{"model": "masked spectrogram model", "dataset": "phrases spoken by 400 fixed synthetic voices", "train_examples": 39062, "n_mels": 64, "win_length": 512, "conv_stem": true, "layers": 6, "width": 192, "residual_init": "none", "learning_rate": 0.002, "beta2": 0.999, "max_steps": 7900, "epochs": 25.9}
Rows from block 3 of a small masked spectrogram model, named by matrix and row number. Rows with one number belong to one neuron. Each number is 128 + 32 x the weight over its row's rms, rounded and kept within 0 to 255. All counts start at 0. Numbers have three digits each.
After each neuron's rows are labels from the 100 clips, of 14976, where the neuron reaches its largest size: "strongest on" is what is common among them. Only what is clearly more common there than usual is listed. The data: phrases spoken by 400 fixed synthetic voices.
# u: gMLP up (value half) (model.blocks.3.mixer.u.weight, 576x192), inputs 0-95
# v: gMLP up (gate half) (model.blocks.3.mixer.v.weight, 576x192), inputs 0-95
# out: gMLP down (model.blocks.3.mixer.out.weight, 192x576, transposed), outputs 0-95

u.483:119106162160163173129174167074131137167170154090149113102144161151179141158070074141145151103149167161132130137129102097085113100129108123134134161123157101166085095084128096119154118068108147100182133138206108152146212117109140080084122076165068074176153140113093166159048103141131123075
v.483:122081124158174085164133119160099134105150133103068099168115147088141110123104105155139136130127144145089102159135090095179153138143026133127037124088169151167145097116166118130122094137138141116139112086127098168173082165109114100104135157174119143142130082146164167151176188115119095090
out.483:071113147195194141056143115086124113117134166136111143162146072148127208158105142114146125130137101089125115159119150110112087130102132151135128109096127154112190100121144114108111104163150160169160154125168089117126084118095113216140105102135144155116133155115094112138140065121136082115
strongest on: white noise

u.429:075121104078116095154113091190176139154141148079144144132140155140086166161107135145079082145092151089190168172091110099124127128169121106095136116190114102139151177147123136163083100136176101141083096131172134115122094056131123110154136180230161135135093135119128165070105135118128126150
v.429:176186089152158145155086094079081084099118145105055142152112134113100035145142146127114119147184129134117087115134123152161113173072126142159113161106157135093066154106158143084153199127059124099135120079107100130173132135133105145118141154060145122156127104110203104161140158094135096147
out.429:118140184132070142109090118152143135157064098118149122095187168091092184128121084123113110130160158109168144135124100123144120151111134104131160181170135137128139130121136092129096117062183100088091118098180170136143114102142145087127095129173150120147130154086127179141100157112122089127
strongest on: white noise

u.539:120122156128148098127096130150122121120154086100153117139113152117145177122123208079076143124112185143127109107122136160124157105163210161114098184140138142176144128118108189162150082185141163121171154136151114118092065187157137038221164118130089134132165108034140098080111184134152116145
v.539:130134171090132083190244136149108119134119094061142237085132180122132168106087137139102122140113132122157144067038155080161132096137123142146159166143141133107105128135132139134125122156106125109162097144150153107079140145166064060139129138107116116173109138074139142140128096149087138100
out.539:129127090161176126150171160139135152169133094126099153130111115168158123121183175082105119118147108074127170095116128114197129138103117090145155151115118104175052133150108157175121117142083079159127099138119111121094105103141131131070150151105068106159127156139113132156129149130109144104
strongest on: mains hum; clipping

u.249:135110092163109103100226089158170133135167132066034164126106154146115106108135234059152149134147138164103157144118116073122168153117141100152124177099167156109127111153152152142146135102171095105102121109074132136140084144070156163077138085127130182089136099053082176188088149119100158116
v.249:150114134151115113093105172140135108067114136046075109153144113117023095181155158139179088161175104126141140075105183084137119149115097082156111142126168146071130126166129130128113121049091088143158056144170159139113104198171151125134102150148156120173076188186157150083145153109104167142
out.249:169128124148209101108163145135153153107176128084072151147099127134117140107127091155105134120153061088003141105094123099135114125123096134094135132112148118146176122144122148098123106068130140153166095126130106136139127167127137161087145081127144110137110142115121103154142133122130171101
strongest on: mains hum

u.380:110130104102157132123104058153128087047143146164210151135082136194124150151154115061077104114087179140127098054137111171134158106124104144144116154122133091101125115119102165125094172200134161088097162134132093122154083233110107139116148146134137136128147112071057125103173133168124127194
v.380:187104115132146113093150111129102142115154124080205130124162167156185158118130190096115177117110189117131115091103159170190124127140094156142128131117082111119112114107071131126212144140090160083145117139110108119161191193130190110189147161085106117067118137143141142142124134156125127131
out.380:157136136108125125150122134147138123126000111114112127121098128131109062131132106157087095086129083084106124125140129130089131167149143100158132127128093136115024120141091093148145134102173085068215127166117146097102028090152153114207153148120131175156176110110079137187148158167147129102
strongest on: mains hum; child-like voice

u.177:139203178104133134079154112161152155096165154122172066146139129150139087122094097073042135168123011097129140128107128065174100146136121139149107144191117133162119097129090093127132095198123142154068081158117150107065112155154124101208122130152115114065077186082185124137094054135113159101
v.177:132133100167119151156061134085137127064109209149079113182119052105103097082158153115122181140111131107167110134154093160107093206137164127077070202084132104094147114139097144098136185158155110182124129070120121116154132145136081222120126206098086141128146144104138082108170104120172126151
out.177:118123065171115105171125136178110123104111110130155065162173141146140138102089100117128142150137069116126141077147182102089068127079088158048129112127150119164123059139181105065131114063160156112118108114127155200141096137057182138090107168089158098148131137100135148125133094137122127125
strongest on: white noise; pink noise

u.352:115117160141123181135088129115086119059149087157175114099155185137172137149075102147142131170147110176116131127131182091127092142146113175159131111157125172093178088064165125070100137126119088139096174129189138149106190153102092142139118121155139108157104157154176110146096107145077118117
v.352:061128157175126092192084096110149120064099176178064059147094122067116124081130150113110130096115131090097119171148134154128164225146119145125093180083134188111165170169145068075135107103151143141130146104185129153155158124087086163080161150132134149173135056135114117129118138131120066094
out.352:112150059099129084063165108144148137162100174128067181159107058176048110125143143099114117072123135064167120172109114107143131134150117101062112165149142085145087159177090134172129126163121201126161125137122109118162077125134138121112143119077141142073112108083091150106172160123154153087
strongest on: white noise

u.20:116135144174151133172128092087147117108094152111117105111148111095112125103060135123107092127173094146126142151114105113135127149138117148096111163100134174123167147150138047107172097069132115237056115090215094105115182167070084142141129156147121138162131122168144157077138098165132066077
v.20:087137141136139140152117136116182099041075183163116160166095124094183133084116148102102151161137134161140107182149102120050216200125126140107116183128115122090102132115151081128114131079167132164090087121139140152110131108118113170064137200136107137098162063129086175149094110190104078139
out.20:037117165193143124107094122149165126136169113110061121147144132051166146151134154122149122108111054181126143154148132108100110095102087179161116114085120130186180058094163124112149127150151095149139118081180095152134100151086105160187130142144169097089130117092152154133153150115139116104
strongest on: white noise; pink noise